From a checkpoint of a small image classifier.
Model: 32-pixel images, arch nf_resnet, norm none_scaled_ws, activation relu, widths [96, 192, 384].
Training: muon at rate 0.0046, 11000 steps, batches of 96, held-out accuracy 100%.
Data: trained on seven-segment displays showing three digits, 97500 training examples, 10.8 epochs.
Rows from block 8 of a small image classifier, named by matrix and row number. Rows with one number belong to one channel. Each number is 128 + 24 x the weight over its row's rms, rounded and kept within 0 to 255. All counts start at 0. Numbers have three digits each.
After each channel's rows are labels from the 100 images, of 14976, where the channel reaches its highest value: "responds to" is what is common among them; "peak on" is the class under the peak. Only what is clearly more common there than usual is listed. The data: seven-segment displays showing three digits.
# convs0: first 3x3 conv (model.blocks.8.convs.0.weight, 192x192x3x3, standardized in use, each kernel summed), inputs 64-127
# convs1: second 3x3 conv (model.blocks.8.convs.1.weight, 192x192x3x3, standardized in use, transposed, each kernel summed), outputs 64-127

convs0.22:132145131114076126161139142111144119148114164106128106168106169106152131158097109147124154156164117107136140118112182111134088134191105152105095130123130142158122137131114146136142113125127133
convs1.22:127116081092124145098110119125130142174149068113133137149110090144103095134159145121119089091127093150126130131077114117099118135129126127127115155109120132117147132087124121119155114137113160
responds to: dark on pale; third digit: 3
peak on: screen

convs0.135:130123098121157131141128130146104163118118106094127117124122160124194083170123149170124141129121131139100137156114115087132094134139086115127074143145120155148099153129126132153118163124146086
convs1.135:117127120124125144154069125099107161169126111165145107132092122149185143119107109106123125113103131106083132113119147136141136151138132071134137105135165124136115110175127088117130108149145163
responds to: the digit 1; third digit: 1; third digit: 4
peak on: screen

convs0.102:102156131100101147141126098145146113126134115124099130135167150158135146105146159131105117179090121161161136128130120146128087123127047096133075158107128159090178183119134115113109081118139155
convs1.102:145108140160104125137189157094097150116143187158174121118143103147130127118131205150163099082171153133108127113132158124133130159119111107111141128139099111121116117129114132133153118133143100
responds to: the digit 1; third digit: 1; third digit: 4
peak on: screen

convs0.30:154144156121056123127124064154123147136110126162057143155124127160164126098128116174107091097116144140147103174075125151117092144100142130125110152129133126171145152149137106133119111165097124
convs1.30:136149126148120160139107166128113118095147064123111081135153118130104103153108122130115145163078075112136133084133121131121127174114125130072137118114161130144091141141126128100127108124097139
responds to: the digit 4; third digit: 4
peak on: screen

convs0.29:152129097101102115131117119128111136148124163089077116155118151172167145132105140147121152128094097109073132152124129126141111144140157155112086153121136126139080156119149121112127125147081120
convs1.29:119157144117148188123156163124112130084111095159125118105108100132174113115084120145105137126124078113134124124126141087045139139140119155116137124129148122133087143158122113110124155082100125
responds to: the digit 4; dark on pale; second digit: 4
peak on: screen

convs0.187:153145146093161126141110163120071162168141093185068150116118152137198097135112060142100177187137131120160127121121108135161059154127090130148109133134133145166151132145127106123147120129133108
convs1.187:146069125083104087142114090162137118113184098139145113125151113140143156152122136110120107123106100173135167147150183116147134160118123129123104117094131106146125176117078097086173131115093173
responds to: the digit 4; dark on pale; third digit: 4; third digit: 7
peak on: screen

convs0.21:128135129039067109146132100143102121131165137096131141119107140171104148128154133164105128144155154116136083104066136156107103139118177139123144129127130166129103106141118133138112097139128136
convs1.21:130082116121111156116068074104148144117097129093136111117120111133105166125124122126113111126116114083153101119117096100114084084119132111100164127152117129137131111170117121128124123112131123
responds to: the digit 8; third digit: 8
peak on: screen

convs0.83:139157118073115158121151143132126074157112101136117156117142130175036127141106121127136144126127137149108112149123101105105122138121129129145115115123130141142107140124126155123114157127109080
convs1.83:108146141141190142126148100104159133145123134105135111132130141120083086121143139161076134118156138127122122105108109136117095113097171129149148104124110122135122136171139106139112162130128161
responds to: the digit 8; third digit: 8; white glow
peak on: screen

convs0.70:212145106093116113130130071129085143145106113130072120113108148150160136127069102132132136153143108143173127156099140174122095134114173158131117149129164148170070143140146143119139123136100121
convs1.70:110126185154082121109136100148117101098139134120103122124113111106119162131102124133151127177118117126091143131178135134102143086125091120131110153111104115125122170107123139127119126120107131
responds to: the digit 8; third digit: 8; second digit: 8
peak on: screen

convs0.34:138146129110149111103172142122081135155128156113063114121127139101043132123147111120128124130156129145134141113142133146134118158145120070114125127125136138099081168139129220130128117142155081
convs1.34:120139199130100099129152144140154136126141124121144148118097084109129127133122128109149130118184154165134128142104128110125137143122140118127133151108148122126154144107076134100118123129182144
responds to: dark on pale
peak on: screen

convs0.120:117147125105088145131123085153107135150155090134113124128162132079189098138123094166120095129110159100142108095061123126124138142158111155113135140146127110169124140118099164145084122133142096
convs1.120:132143120128136146140130114108143132164119126121149144136135146174089158149123138126136137115085131116122123123108129132124125137093140135138107103132122142150150099110185138136139171091140122
responds to: the digit 8; first digit: 8
peak on: screen

convs0.94:167156140124089127137158128114114138143130113149125147126133117148125120116089088128157159114128160119165171163158091148100107139128146122141159135140150131141101122117138139136151145128132107
convs1.94:116146157145113155081143147093099149118128151115144101103134156128140127093099125097127126143125145165142125143159156128109177115159116157125108112141125119136120126113124139089128114127124143
responds to: the digit 8; third digit: 6; third digit: 8; second digit: 2
peak on: screen

convs0.184:151159156078108142118129132161116153135125136120097147118090145136133102090090099137103168121134108135124157148098185120175097103081115077140103142127115152102128135135126134204125120144142141
convs1.184:138118106158131122134149147139139117092111077161140098123154128201133137146141097164119108093094121135061121153109116136141118153144100128111153103159155137130138127097156088147128166103098134
responds to: dark on pale
peak on: screen

convs0.56:166173152105083113157156053165061137133113151141088140144111174108159130128140172163123153151168110148164131122144116098157116139091109166132110121143136155128092120145121141114110140125158119
convs1.56:115127146158111134124150161122147160159141120125198163135125140142123130142163135117117150101180136123164108125091169134164123180116133114158116177118142102141147154149143172142142119158155149
responds to: the digit 8; third digit: 8; second digit: 8
peak on: screen

convs0.6:153126115102074121137150138137090147160107107154119111114123114130240107143191116113128119114155107131129121118170125124157096107210138125164175124125139099152180132135128109111112105122150153
convs1.6:112129123126120095079110105132134058131116105100166120142134125158124128131114129109136121139126142122086118157144110135099103134101115115141124128149109140099078118100138127081139142121160094
responds to: dark on pale; second digit: 7
peak on: screen

convs0.103:138151151140113151130115149139117167159147082118133133119120148144166115115089106114147133199109153164146094121110084116155091143093138123148140158141098118097124147135098110125133144107168107
convs1.103:123128136111131144140115128166093091135119131191164116132187096143091156158124127135127179153156142135115143112093129121124136138154140076088148146136148130123143142156100129117112124148091124
responds to: the digit 1; third digit: 1; third digit: 4
peak on: screen